{
  "model": "image captioner",
  "translate": 0.06,
  "rotation_deg": 10,
  "encoder_conv_stem": false,
  "encoder_widths": [64, 128, 256],
  "decoder_width": 256,
  "decoder_prefix_bidirectional": false,
  "init": "kaiming_normal",
  "residual_init": "scaled_by_depth",
  "eps": 1e-08,
  "batch_size": 128
}
Rows from block 3 of the image encoder, named by matrix and row number. Each number is 50 + 12 x the weight over its row's rms, rounded and kept within 0 to 99. All counts start at 0. After the name is the row's rms in percent of the matrix's.
# convs2: project pointwise conv (encoder.blocks.3.convs.2.weight, 128x512x1x1), inputs 148-221
convs2.30 103:45 59 38 30 58 61 32 40 50 48 45 48 58 50 47 62 44 62 32 53 57 63 67 46 61 49 52 48 49 42 42 43 38 47 48 36 56 24 42 39 47 29 59 62 57 65 44 36 39 47 40 50 55 49 18 48 30 51 57 59 60 52 65 53 40 40 27 11 69 44 61 38 56 61
convs2.31 102:46 40 41 16 49 46 49 66 34 59 44 73 44 33 43 26 37 39 49 65 45 40 55 63 54 51 37 54 38 35 62 51 38 20 18 62 63 52 50 66 45 68 34 50 57 34 67 47 44 75 46 22 47 50 61 64 41 62 45 57 47 57 28 52 66 57 39 34 51 23 57 58 39 51
convs2.32 097:39 50 43 41 29 45 72 55 46 46 57 48 46 33 69 41 54 30 65 52 44 59 39 52 36 66 20 57 58 61 58 46 59 50 59 41 56 29 54 51 64 49 39 47 54 43 36 47 54 61 64 55 68 26 61 60 47 76 52 54 63 40 47 52 53 65 44 47 49 53 49 59 56 54
convs2.33 097:46 62 47 53 54 45 44 55 35 57 40 42 60 49 70 70 46 43 48 70 81 58 47 48 56 56 53 45 52 67 57 67 58 58 60 32 55 73 65 34 54 55 59 57 47 19 62 31 60 47 52 63 61 51 28 46 61 47 51 35 59 54 58 58 56 51 46 44 38 32 44 56 46 64
convs2.34 097:31 52 57 58 55 43 28 49 50 42 53 46 41 63 39 40 45 45 51 68 51 47 44 49 64 60 22 56 50 49 42 75 65 44 29 34 52 45 59 71 52 40 63 59 52 56 34 63 78 51 67 40 37 51 51 63 62 45 50 68 52 50 62 60 48 45 33 67 51 23 38 46 55 53
convs2.35 099:50 55 43 43 54 61 68 24 30 52 44 55 48 47 64 54 59 41 66 47 64 54 61 58 49 62 57 53 33 59 60 51 50 47 41 50 52 50 30 64 69 59 45 32 58 55 61 44 26 48 54 38 28 37 46 39 45 41 57 58 41 84 48 35 46 52 49 43 69 60 41 72 48 45
convs2.36 095:42 48 63 47 49 54 59 27 30 75 50 71 52 37 41 70 50 50 48 46 52 43 64 49 67 55 62 54 66 68 63 34 51 52 55 45 41 59 37 27 54 33 47 45 34 39 58 37 50 36 41 51 57 36 55 66 24 46 37 52 50 65 44 36 45 41 63 44 42 56 38 52 66 35
convs2.37 095:42 61 57 49 59 26 75 50 27 57 48 49 51 54 48 52 22 33 60 55 44 57 53 59 42 62 44 53 60 66 50 42 46 44 43 69 65 62 42 61 51 47 44 45 42 45 50 54 62 31 29 33 56 69 57 57 54 56 56 50 67 55 62 65 44 43 30 49 54 37 32 76 45 69
convs2.38 099:50 50 71 64 53 60 44 42 47 28 39 65 37 48 62 80 42 75 48 35 39 50 57 66 60 59 61 49 42 47 59 35 44 41 51 35 48 42 54 39 57 57 41 46 33 54 49 46 32 50 57 52 62 36 40 58 42 65 51 57 43 50 71 59 36 51 40 65 69 54 47 49 53 41
convs2.39 103:48 48 52 29 41 42 53 62 42 41 37 67 25 45 33 48 52 53 59 68 56 58 53 54 54 39 17 44 58 50 42 23 49 48 57 58 42 43 22 47 54 51 66 60 49 41 52 43 49 49 46 41 51 62 52 40 49 35 51 45 58 31 47 34 52 60 28 46 46 52 50 56 48 58
convs2.40 102:52 65 37 58 57 62 45 72 61 25 57 48 40 58 37 26 47 44 37 70 58 60 43 43 28 76 48 40 76 38 70 39 58 47 50 40 53 76 37 59 55 37 67 47 39 34 46 45 62 35 49 38 55 43 57 46 60 71 50 39 65 30 47 44 38 66 48 64 26 43 41 69 47 32
convs2.41 100:55 51 38 35 55 37 53 56 42 77 52 25 37 69 69 42 46 61 44 57 43 58 67 57 53 54 50 24 61 53 68 49 43 50 62 46 46 56 50 53 59 61 46 73 59 50 49 53 49 41 44 60 47 40 60 54 47 48 51 65 52 77 44 57 44 60 57 48 46 40 50 33 77 66
convs2.42 100:53 40 56 55 58 33 63 48 45 61 37 48 81 52 36 43 55 73 39 54 53 62 65 53 42 41 47 77 45 67 50 43 46 60 26 60 62 47 46 63 57 34 37 61 67 37 60 70 40 53 45 08 53 33 47 68 43 49 69 43 48 44 59 69 44 58 54 59 77 43 63 65 49 31
convs2.43 099:48 51 36 42 49 66 42 25 34 65 50 37 52 40 50 56 27 42 50 38 37 38 75 55 48 59 64 55 76 37 14 32 47 35 59 61 48 47 40 35 63 48 50 43 75 68 36 65 53 58 58 55 62 47 30 49 60 54 49 55 53 44 49 40 63 49 34 53 42 56 61 38 48 57
convs2.44 106:50 58 56 63 58 54 53 57 59 52 55 65 72 48 48 53 57 47 31 42 50 23 45 42 54 37 51 47 55 48 61 55 55 60 34 51 47 29 32 55 56 67 67 66 60 47 24 49 50 57 65 54 42 38 61 58 47 46 58 56 40 65 47 56 59 49 35 45 65 55 51 23 47 52
convs2.45 098:50 40 57 46 43 40 59 73 57 38 61 29 23 54 46 40 56 49 42 34 50 46 60 41 63 38 58 43 57 53 57 47 38 51 41 53 50 37 67 59 43 74 63 59 25 45 36 62 51 53 54 51 54 64 28 52 74 52 49 46 33 51 28 37 43 65 39 65 32 57 40 82 71 69
convs2.46 096:54 52 38 27 58 48 34 54 78 60 50 62 21 52 52 52 76 46 25 36 42 35 35 39 69 51 47 56 49 54 53 39 30 59 60 52 62 50 61 36 51 32 46 53 37 57 55 53 42 53 47 73 46 59 40 56 50 52 59 61 52 56 63 36 43 59 50 42 54 50 50 45 46 71
convs2.47 100:40 57 43 65 40 36 60 51 58 57 67 40 76 43 61 63 52 37 52 35 31 71 76 39 24 51 43 46 50 48 50 25 67 52 81 50 32 41 57 72 65 43 48 59 31 54 52 35 56 54 37 54 52 38 61 56 41 55 78 65 62 63 55 33 48 31 33 53 38 30 35 46 42 54
convs2.48 101:36 63 30 24 33 42 51 49 55 55 36 44 39 57 46 57 43 54 37 44 40 62 59 39 51 63 64 37 59 56 36 67 39 51 51 47 39 48 69 49 39 60 50 62 29 63 61 42 50 35 34 61 39 42 43 59 46 38 51 64 62 53 53 73 31 30 47 73 62 42 42 46 35 53
convs2.49 100:56 44 38 63 54 15 37 41 30 61 57 61 40 62 69 78 46 38 39 43 30 62 46 50 49 36 47 55 44 51 41 64 56 35 65 52 57 55 50 50 56 37 66 47 61 69 55 61 46 52 39 45 50 45 53 48 39 59 34 63 46 49 49 61 61 37 53 39 49 59 42 24 51 43
convs2.50 101:64 56 40 44 63 70 35 70 48 73 50 45 32 49 49 44 24 67 66 43 54 60 59 75 63 35 50 46 44 31 52 52 67 50 29 41 51 58 38 67 44 51 46 67 65 38 52 44 39 49 57 51 41 52 64 49 36 47 53 50 39 58 54 43 64 59 29 39 73 36 57 41 16 52
convs2.51 097:38 40 51 50 43 46 85 62 46 32 45 43 64 52 70 32 62 38 56 64 36 39 52 59 59 60 54 40 37 57 34 63 53 49 70 62 52 20 65 51 58 44 50 53 58 33 48 41 33 46 54 60 49 34 49 36 51 36 46 50 52 59 47 50 29 53 51 47 59 35 59 53 42 52
convs2.52 100:64 34 48 51 22 51 40 57 58 40 36 31 42 42 63 48 36 46 57 40 51 45 44 71 52 42 40 61 64 50 47 39 43 35 65 52 55 43 59 46 46 39 53 33 43 41 61 69 65 55 23 51 43 48 52 38 34 35 48 60 49 35 43 53 65 50 52 49 50 42 20 65 53 63
convs2.53 095:62 66 66 49 53 48 60 53 69 69 47 39 50 38 47 57 23 37 43 37 64 44 69 48 58 50 64 66 55 74 55 47 42 59 65 46 44 59 41 77 62 46 52 35 63 49 47 45 55 50 57 49 49 58 61 48 56 63 62 49 52 46 30 53 55 21 50 38 41 50 47 21 29 58
convs2.54 101:51 52 50 75 58 32 08 47 62 56 46 67 30 27 47 52 43 50 39 78 50 40 28 60 43 61 51 50 47 44 44 57 53 37 55 61 58 38 60 52 71 56 55 33 34 58 46 65 44 73 57 62 60 58 60 49 40 68 50 72 39 49 37 45 41 66 53 47 42 61 64 31 73 57
convs2.55 100:58 45 41 67 51 59 46 29 41 30 52 35 26 47 28 43 30 51 42 43 65 37 60 55 60 51 51 40 27 65 46 36 53 40 47 55 46 65 55 29 61 62 55 58 40 49 54 69 72 52 58 63 46 72 46 49 55 52 44 42 41 29 44 59 40 51 73 38 43 43 45 61 65 34
convs2.56 102:49 52 47 37 42 46 33 61 35 43 43 34 53 53 53 58 47 44 52 34 39 44 71 30 55 58 58 36 35 38 30 45 53 59 51 54 53 42 59 30 44 35 66 51 61 60 61 63 48 61 46 34 50 42 53 56 38 44 55 50 79 59 50 55 36 37 47 58 42 38 64 46 71 53
convs2.57 098:53 21 51 46 59 50 56 37 64 67 54 73 38 65 57 44 48 54 52 44 39 33 62 54 74 56 28 80 53 42 32 39 44 37 46 41 35 55 50 39 40 64 48 64 45 43 44 27 55 54 42 47 47 51 64 57 66 55 57 49 49 51 36 79 66 65 31 33 56 51 28 58 51 54
convs2.58 100:60 44 22 56 44 41 40 47 62 34 62 63 39 49 26 60 21 44 52 65 44 53 64 50 65 70 58 27 61 53 40 43 58 49 78 44 58 67 59 48 49 43 51 60 50 54 56 38 38 51 53 38 69 59 61 44 56 46 61 51 37 46 53 58 28 56 40 68 44 62 55 65 63 52
convs2.59 088:41 63 64 51 44 43 69 55 40 36 54 35 45 44 48 50 52 16 51 42 48 46 81 34 57 58 38 40 47 75 39 65 37 47 46 56 57 55 67 46 56 45 48 69 51 42 31 45 51 51 68 35 51 54 50 57 61 34 46 44 41 63 84 52 51 68 35 43 35 57 67 56 50 47
convs2.60 097:33 59 22 39 39 58 74 51 34 37 46 69 23 28 52 48 51 65 56 37 65 34 51 66 61 53 36 42 42 48 48 57 51 56 71 64 70 50 49 28 43 54 34 62 39 63 43 41 56 55 22 54 53 54 45 58 44 64 62 47 81 76 54 38 72 49 38 55 37 75 69 65 50 55
convs2.61 105:44 50 65 44 52 39 50 59 50 63 45 57 54 49 59 53 37 64 69 45 60 42 63 70 61 30 31 54 57 46 63 67 77 44 32 38 53 57 30 57 68 59 69 44 64 37 55 62 64 28 53 61 53 57 45 57 52 50 38 70 55 45 43 49 44 46 41 55 68 57 37 60 62 57
convs2.62 108:50 44 68 58 64 24 49 46 48 40 32 74 49 48 61 56 55 35 37 42 47 45 52 40 53 56 65 48 54 48 45 55 48 73 50 44 54 47 49 31 39 28 33 54 49 47 49 50 55 33 43 42 62 39 76 71 70 72 66 36 51 53 56 65 60 28 40 65 62 42 49 32 45 44
convs2.63 095:67 45 41 25 56 46 49 58 50 48 68 54 36 71 48 38 27 57 45 70 59 80 41 58 32 63 57 41 63 35 54 61 58 57 45 47 69 62 62 45 51 34 61 43 64 54 36 44 38 45 44 31 37 43 41 39 44 46 53 54 55 64 66 48 35 50 51 48 34 51 52 45 60 63
convs2.64 104:52 61 24 43 76 59 30 58 58 65 58 65 79 49 58 80 47 40 67 55 38 54 52 56 49 62 35 55 53 62 41 39 65 46 35 51 38 65 40 50 54 47 73 46 55 56 55 59 57 52 57 56 57 50 27 44 46 67 56 65 59 49 41 45 51 57 30 51 39 72 56 52 38 42
convs2.65 101:47 32 47 36 41 46 70 62 47 36 46 42 45 44 43 35 54 47 58 47 58 57 60 59 58 57 49 54 52 69 33 60 56 25 50 67 54 59 28 47 49 59 33 40 33 34 46 48 46 45 42 35 46 42 48 46 32 48 42 31 63 57 53 59 55 73 51 39 24 62 44 50 57 48
convs2.66 098:45 61 32 58 48 74 65 50 71 43 41 66 63 65 64 64 39 40 47 44 50 38 33 41 63 53 60 54 44 56 42 50 64 37 71 65 57 59 41 55 47 69 41 48 44 51 52 44 34 35 75 52 59 35 44 45 64 48 55 45 27 54 43 33 58 58 37 52 61 64 47 54 59 52
convs2.67 098:51 52 62 73 53 49 30 41 40 59 46 50 48 69 56 48 51 36 44 56 56 64 45 50 41 61 43 46 39 62 55 47 50 27 51 39 48 75 40 39 47 23 58 65 47 50 52 57 63 64 37 55 41 46 41 54 53 49 60 47 60 49 48 45 51 40 52 41 41 43 47 42 49 47
convs2.68 102:30 64 48 53 39 69 33 37 48 64 37 42 35 34 32 45 38 32 62 50 71 62 57 67 50 33 26 62 38 50 50 51 51 33 48 71 50 55 52 25 28 46 44 62 56 62 51 57 63 52 68 37 30 48 50 56 47 65 35 67 51 44 54 43 48 46 41 35 50 71 46 74 61 45
convs2.69 099:54 60 53 55 52 67 46 71 59 35 57 44 45 62 42 33 63 65 48 72 53 36 47 67 48 53 34 54 37 33 41 46 65 56 04 31 37 49 54 58 57 56 48 34 55 53 54 68 25 48 52 54 43 81 56 50 39 64 44 59 66 41 54 20 56 63 67 54 72 50 65 55 55 51
convs2.70 095:36 50 60 53 38 62 24 54 54 27 35 62 46 45 39 53 28 66 52 50 67 36 68 50 59 54 43 50 76 41 45 68 68 44 43 46 62 52 42 35 45 68 62 70 59 50 44 46 57 61 29 60 37 58 51 47 47 57 33 83 60 42 32 54 69 66 43 37 63 65 38 63 59 44
convs2.71 098:51 44 59 30 47 75 59 37 53 28 50 46 57 63 67 70 44 45 52 48 65 55 54 30 48 33 64 56 59 53 48 48 15 57 29 23 53 61 27 62 60 64 30 74 58 51 68 39 58 66 53 56 43 38 28 42 53 25 62 60 42 63 53 47 31 45 55 58 55 36 29 72 63 77
convs2.72 101:44 34 38 54 61 39 71 60 40 68 64 53 51 73 48 54 46 45 44 38 55 42 45 39 43 50 49 36 56 64 38 47 72 39 52 62 54 63 52 68 56 65 66 47 43 67 58 40 43 70 56 66 61 62 52 48 50 48 47 79 45 27 33 44 48 63 42 39 81 39 56 49 59 52
convs2.73 100:42 56 79 49 56 70 45 78 54 71 71 44 62 48 46 65 54 71 34 52 50 64 37 45 44 35 41 30 56 44 47 46 59 60 45 51 53 47 54 44 68 59 47 62 60 30 35 45 64 36 42 63 46 50 52 50 32 54 60 45 53 38 48 49 37 44 49 61 46 50 56 20 40 55
convs2.74 099:66 64 72 51 37 76 67 36 45 47 48 40 55 71 64 35 42 43 26 57 56 57 42 49 39 63 64 39 56 33 51 48 35 46 56 54 46 36 57 63 55 57 42 45 43 50 34 54 71 47 64 57 51 43 38 53 72 57 57 52 56 39 41 60 45 63 41 44 54 61 47 39 41 42
convs2.75 107:38 46 45 54 59 64 40 47 51 46 53 69 40 61 33 50 45 72 35 38 58 51 46 41 41 65 41 56 25 74 55 53 43 52 36 44 35 59 35 43 58 37 35 54 39 49 32 52 63 55 64 40 58 66 54 64 59 49 55 66 26 48 49 40 37 66 33 53 63 71 38 54 51 50
convs2.76 093:42 46 42 40 30 51 48 51 79 62 53 45 46 59 53 76 42 56 63 58 58 45 54 38 54 30 49 69 54 55 40 69 78 68 59 42 61 58 40 55 59 53 33 36 41 61 72 44 48 62 80 44 62 51 56 40 72 33 50 55 61 32 35 36 55 81 42 58 64 24 65 60 49 30
convs2.77 099:61 51 57 64 33 62 58 34 45 68 50 35 46 71 54 60 32 44 67 72 60 28 46 59 56 46 67 42 62 42 31 46 79 66 43 71 59 67 36 59 51 63 38 42 71 40 55 58 46 72 36 25 49 54 45 48 41 50 16 40 55 66 56 47 43 80 49 44 32 34 50 41 52 48
convs2.78 102:63 60 52 65 41 48 08 49 57 77 67 52 50 68 60 41 71 63 48 56 42 17 77 41 43 50 28 53 44 62 38 58 57 51 41 39 41 49 52 62 78 41 40 64 50 48 50 50 50 31 68 58 48 51 58 48 53 49 58 53 46 50 58 35 55 56 44 24 74 63 77 72 41 43
convs2.79 103:48 49 41 56 45 59 68 45 38 51 56 45 68 42 41 75 67 45 61 35 39 44 43 54 52 50 43 48 33 58 43 47 40 59 52 49 35 45 35 49 42 54 62 40 59 34 46 57 55 38 42 56 59 56 47 38 27 30 47 28 74 34 26 69 65 40 45 61 56 61 60 55 40 47
convs2.80 098:32 65 56 56 58 85 62 62 69 61 52 69 73 49 49 54 63 54 56 40 42 73 38 78 39 55 27 47 54 56 61 41 37 49 60 67 48 50 53 40 59 48 38 49 36 48 63 55 65 58 70 76 30 55 54 46 49 53 52 51 30 41 63 39 61 43 49 36 22 41 55 41 62 50
convs2.81 101:42 87 33 48 49 54 45 49 56 26 51 53 28 44 63 45 47 57 62 38 43 37 45 62 31 33 43 47 60 48 48 62 52 28 29 39 51 63 52 38 64 47 45 50 38 44 59 57 52 50 34 37 59 56 67 57 66 34 62 43 26 53 49 55 55 52 53 60 49 61 46 52 55 46
convs2.82 101:66 64 48 50 46 37 63 45 43 30 76 43 60 54 56 41 62 34 35 57 46 33 59 56 44 49 68 50 71 35 45 42 46 37 36 57 64 63 65 41 52 65 59 33 53 46 54 62 51 54 41 27 65 36 25 47 52 36 60 41 50 63 47 54 28 48 26 47 32 43 32 32 37 43
convs2.83 111:64 62 29 60 39 28 56 58 52 59 66 50 46 51 52 64 61 65 46 49 46 64 44 50 69 54 31 58 57 37 53 43 60 63 52 51 50 64 46 63 50 60 54 55 39 47 49 66 43 54 45 46 53 46 40 74 45 54 63 42 61 15 44 34 52 45 46 37 54 41 62 74 46 38
convs2.84 103:63 57 59 47 48 57 31 60 59 48 55 61 56 47 49 59 59 54 67 50 49 36 41 57 39 34 28 56 49 36 48 61 66 51 39 53 59 49 39 52 73 54 60 63 51 36 40 45 50 38 46 39 43 34 51 46 70 49 37 55 61 43 37 62 37 41 38 60 59 63 48 43 51 55
convs2.85 099:47 38 70 68 35 42 59 56 36 38 66 50 33 70 46 58 79 36 63 42 56 38 56 63 46 47 61 55 47 56 70 51 42 49 83 59 37 60 46 54 54 40 47 55 63 54 54 46 53 44 59 56 69 37 66 51 42 35 48 78 61 62 50 47 26 48 58 57 44 43 39 55 27 61
convs2.86 097:38 42 52 64 52 78 33 42 43 51 71 52 48 65 34 64 44 47 59 44 46 56 33 54 56 51 41 56 30 66 63 64 52 63 63 36 45 55 28 66 46 29 47 72 61 49 55 53 56 71 44 18 33 38 53 53 63 64 40 85 36 57 45 33 57 60 71 59 53 52 43 30 57 36
convs2.87 099:56 35 63 42 59 57 48 33 47 44 43 29 41 62 42 22 64 34 53 35 38 35 49 37 64 50 62 51 57 40 46 59 38 43 59 55 40 70 46 65 64 35 51 49 58 44 52 63 50 34 34 39 56 53 54 32 65 37 52 39 63 49 57 52 66 56 58 73 36 54 49 47 47 47
convs2.88 104:62 48 45 39 33 76 41 40 66 29 53 75 51 34 39 35 36 47 47 36 61 53 37 69 33 77 63 39 45 29 44 53 54 22 50 62 45 46 55 51 51 62 71 87 25 56 50 60 42 40 52 43 51 56 44 50 46 51 57 74 31 48 65 27 42 42 41 69 46 54 30 69 46 41
convs2.89 107:59 60 47 65 41 56 24 33 56 44 47 32 58 42 48 34 71 53 55 38 58 46 37 49 51 34 65 48 37 59 24 52 67 62 53 42 49 47 69 57 50 59 34 46 42 51 62 58 55 56 60 56 57 45 42 48 48 45 54 79 46 55 72 54 42 52 78 34 57 39 74 56 47 45
convs2.90 099:60 35 56 54 59 52 49 39 67 58 51 47 49 51 58 26 64 38 50 38 52 71 75 45 38 64 59 71 82 60 41 62 62 42 28 56 40 35 31 48 57 35 71 29 24 55 54 57 27 18 56 37 51 65 39 50 73 54 49 40 29 56 41 66 30 28 44 54 46 49 43 49 43 46
convs2.91 100:35 40 55 49 43 52 76 36 41 68 35 36 45 50 64 64 47 44 44 39 43 58 34 45 43 50 58 30 40 50 40 29 57 54 57 34 63 52 42 60 53 52 30 38 52 22 94 49 48 53 35 47 46 54 61 44 47 55 51 47 37 61 53 60 32 54 65 62 61 52 33 38 52 50
convs2.92 100:45 60 58 56 37 45 46 46 68 39 59 43 42 57 45 81 49 43 44 49 57 69 40 50 74 45 71 37 70 51 45 55 31 44 49 62 66 57 49 53 47 33 43 36 47 51 43 51 66 38 69 44 47 50 55 54 45 40 39 64 61 55 53 52 37 66 64 57 43 52 45 41 36 37
convs2.93 097:30 45 49 46 60 34 57 52 48 62 50 44 56 58 64 50 34 54 45 54 46 61 50 47 35 53 49 41 62 55 58 33 58 38 46 50 57 58 18 53 56 39 44 24 16 26 61 43 46 53 44 47 52 63 49 52 48 67 60 57 66 40 53 60 29 45 66 58 40 62 53 63 40 46
convs2.94 104:49 57 36 69 67 53 56 33 52 40 50 46 70 51 51 59 60 67 61 44 34 41 53 51 36 31 63 61 54 59 52 50 34 42 38 52 40 38 39 53 47 63 39 54 47 41 47 48 35 53 69 43 48 37 49 54 49 64 68 43 57 44 32 53 61 65 70 49 55 48 47 51 29 54
convs2.95 100:76 49 40 38 44 51 65 42 48 39 38 45 51 46 78 65 48 54 39 53 41 68 52 42 31 51 49 44 42 54 42 57 65 77 56 45 47 36 46 61 64 56 44 48 55 44 54 44 48 45 41 30 47 65 60 41 40 54 40 36 32 45 38 57 54 62 59 54 43 38 42 35 50 46
convs2.96 092:49 78 72 53 50 38 68 68 47 64 42 47 49 32 47 52 52 93 71 44 55 55 64 44 50 59 30 48 62 45 55 59 61 53 48 48 53 69 39 61 37 55 69 58 35 32 47 38 31 36 41 65 65 55 47 51 61 60 42 66 67 43 59 34 70 36 58 37 39 69 53 42 49 56
convs2.97 100:39 45 27 53 52 49 50 52 56 44 41 38 44 47 41 53 31 57 56 56 40 45 39 60 67 80 27 46 54 43 51 50 63 48 63 56 54 85 57 47 62 53 39 69 22 56 52 58 53 42 37 29 70 54 32 59 40 64 49 70 63 57 51 47 55 61 34 53 64 31 44 47 49 62
convs2.98 095:32 65 53 64 52 71 42 42 36 26 59 35 53 51 33 59 48 63 51 40 38 49 57 73 46 51 24 54 57 47 60 52 52 43 35 47 64 51 52 57 64 54 50 42 57 60 42 58 60 39 40 46 63 49 36 53 41 37 26 52 57 41 54 56 44 53 61 59 34 65 56 66 61 80
convs2.99 095:45 40 54 34 46 41 39 54 39 36 40 51 36 58 31 41 65 60 34 47 35 52 49 48 28 51 65 50 57 44 55 55 44 39 48 64 45 61 38 58 70 66 32 55 47 54 36 62 64 50 55 49 47 51 40 63 37 50 62 51 52 62 31 35 65 59 42 38 50 56 44 52 42 56
convs2.100 095:45 51 56 52 56 51 50 51 72 50 48 59 57 58 36 47 26 19 56 44 64 42 67 63 65 53 51 50 46 30 54 61 51 55 62 44 61 54 62 39 35 54 61 55 39 77 26 60 66 49 33 52 45 48 70 47 43 66 50 37 43 36 46 50 51 45 45 56 59 44 48 44 40 32
convs2.101 107:73 40 65 30 43 45 45 67 62 18 60 66 51 35 51 26 28 63 41 51 56 53 51 46 49 51 75 73 55 33 48 29 44 31 54 46 62 51 73 51 27 57 28 52 39 43 59 70 64 50 53 26 57 67 40 42 67 64 51 24 69 48 61 34 33 60 61 54 55 52 39 79 28 56
convs2.102 102:42 44 53 44 50 50 52 40 47 46 49 44 44 38 63 67 40 44 43 72 61 54 65 66 55 69 42 67 52 48 56 64 50 71 67 65 49 36 54 44 50 44 59 56 49 48 42 33 44 24 65 44 59 38 28 49 27 51 37 69 57 44 51 56 56 61 62 58 27 51 46 41 30 39
convs2.103 107:69 66 55 65 72 51 56 47 64 58 56 49 39 62 56 59 53 77 36 53 45 62 54 50 50 51 47 31 55 52 49 43 48 45 42 49 52 48 47 56 66 38 46 36 36 41 63 62 73 56 65 58 60 47 54 57 63 71 52 32 37 54 43 56 71 56 40 57 33 62 47 28 55 45
convs2.104 098:61 58 53 64 48 62 47 70 50 45 32 52 56 67 50 46 74 31 37 56 64 41 45 52 48 58 55 67 49 47 45 50 55 53 47 35 52 41 38 30 46 43 64 43 31 45 40 56 59 61 48 66 49 37 49 38 60 79 61 48 50 65 39 43 71 51 56 59 63 25 42 35 48 42
convs2.105 101:30 59 54 43 62 41 55 56 54 58 55 57 30 67 33 53 81 52 47 46 23 35 47 36 66 56 52 58 49 61 50 44 34 51 60 47 51 49 64 49 27 39 55 56 50 65 59 51 40 50 31 62 57 53 55 61 47 49 51 47 45 40 53 55 64 43 53 41 34 55 67 63 42 43
convs2.106 102:71 47 44 29 55 68 54 67 61 61 46 46 55 33 46 42 61 29 48 54 43 55 26 42 55 32 51 50 60 55 42 76 62 47 51 68 63 52 49 41 35 58 53 49 53 41 47 48 60 47 36 52 39 48 43 62 55 51 37 78 57 54 41 59 47 51 50 56 44 62 43 25 57 32
convs2.107 103:52 70 41 69 51 24 60 50 70 52 52 65 49 59 41 62 37 35 38 66 52 80 47 56 46 56 48 61 50 50 59 45 42 55 75 50 40 59 45 39 44 52 52 79 61 40 66 48 83 61 61 45 34 37 40 68 52 40 53 53 45 59 51 34 37 53 60 45 49 36 71 32 50 29
convs2.108 100:49 59 52 32 46 45 62 42 52 41 44 70 37 44 65 58 33 54 40 39 64 39 47 42 77 66 72 35 55 50 34 54 41 39 52 34 66 69 70 56 40 56 36 43 56 47 34 41 51 50 38 52 43 59 59 62 58 39 25 64 58 40 59 61 32 59 38 38 68 57 47 41 59 55
convs2.109 099:22 64 69 34 29 68 61 39 48 72 26 39 62 53 50 41 73 59 52 68 40 55 31 59 49 44 54 49 55 49 41 48 57 41 40 61 60 60 44 60 53 49 42 62 46 48 33 60 61 53 72 32 50 60 48 71 40 75 47 46 66 43 57 51 64 53 63 56 48 54 47 58 61 53
convs2.110 104:53 22 38 43 73 35 40 62 37 57 24 66 48 36 31 55 40 41 52 40 56 71 63 50 65 61 51 61 54 41 43 36 43 61 65 58 65 35 51 44 58 32 77 62 57 61 45 59 57 41 30 54 14 65 50 58 54 66 49 52 56 50 53 50 33 49 50 44 40 58 37 54 46 51
convs2.111 104:74 66 64 58 47 40 41 67 42 56 48 67 55 32 43 68 71 57 47 49 66 67 38 55 42 46 47 56 55 63 36 61 53 56 36 58 38 24 59 36 52 70 41 55 63 61 54 50 43 70 43 59 54 80 59 30 54 51 50 69 58 51 39 51 61 43 54 71 62 28 44 58 63 70
convs2.112 094:71 35 51 61 49 38 59 42 41 71 30 27 67 60 34 46 59 35 16 68 46 48 46 59 64 50 53 64 51 57 57 64 62 31 67 55 39 77 62 47 38 39 53 62 58 74 58 48 39 55 58 48 64 40 42 56 61 65 59 48 52 64 60 56 47 44 75 55 56 46 61 62 45 42
convs2.113 104:22 47 28 54 45 64 42 38 50 53 41 69 40 32 33 51 85 46 45 58 32 51 66 62 61 43 37 65 32 57 31 35 47 56 40 53 53 72 64 32 31 61 56 62 39 45 24 38 57 58 27 53 53 28 59 56 36 48 64 67 42 44 46 63 59 62 60 64 27 55 46 40 46 49
convs2.114 100:56 71 55 56 40 63 50 36 47 41 48 50 64 62 50 53 54 56 48 49 68 57 37 48 64 52 19 49 38 55 73 48 52 56 13 53 43 66 28 38 63 78 45 78 36 41 36 50 31 56 46 45 55 56 66 57 53 48 40 73 55 47 59 62 56 61 51 49 54 53 53 63 59 53
convs2.115 100:52 51 43 60 55 54 44 43 52 43 58 46 59 49 53 48 77 68 55 56 55 59 51 40 25 35 38 36 55 48 46 62 58 49 46 50 47 64 39 71 55 42 52 45 47 41 59 71 26 45 46 40 46 40 58 51 45 36 71 53 20 48 37 22 62 39 75 62 39 46 27 48 55 41
convs2.116 095:54 31 36 46 59 42 58 53 69 37 45 46 63 54 50 61 26 41 51 51 60 49 51 69 25 34 53 45 76 63 41 42 58 35 26 47 70 71 49 28 47 53 66 41 49 67 45 47 65 31 44 29 53 47 47 54 57 51 62 55 32 60 45 70 75 42 34 55 65 56 57 33 61 61
convs2.117 099:49 43 57 47 59 57 40 58 51 13 52 48 58 53 43 28 69 39 54 57 50 39 45 55 62 68 72 54 40 50 50 56 33 39 58 45 68 55 51 38 53 48 64 44 77 46 48 49 57 58 77 32 42 39 55 76 42 53 57 64 77 46 52 40 45 33 53 54 67 32 59 54 70 56
convs2.118 101:39 44 36 52 82 53 41 47 57 68 58 50 66 61 47 42 71 35 26 42 54 47 51 58 55 35 43 35 51 62 50 55 49 50 58 50 32 49 47 40 45 42 43 48 48 61 40 40 45 69 47 53 48 38 68 57 60 66 47 77 60 62 41 40 41 56 51 48 70 31 59 64 45 42
convs2.119 106:33 51 65 33 63 57 47 48 51 67 64 56 42 31 40 39 53 65 43 52 54 29 56 38 40 39 37 65 57 54 59 30 33 47 48 51 58 51 53 50 47 43 46 75 22 45 56 45 43 44 36 45 53 40 48 49 57 69 57 66 50 40 55 60 41 45 36 51 62 50 64 56 62 29
convs2.120 100:78 49 43 38 68 45 30 50 81 44 55 52 41 49 42 49 59 57 59 55 61 44 64 57 62 57 46 51 63 61 67 43 37 45 27 61 58 68 44 56 57 55 62 54 49 72 70 52 38 35 43 49 72 61 36 45 28 30 43 51 65 58 52 58 36 45 32 54 50 55 73 43 44 51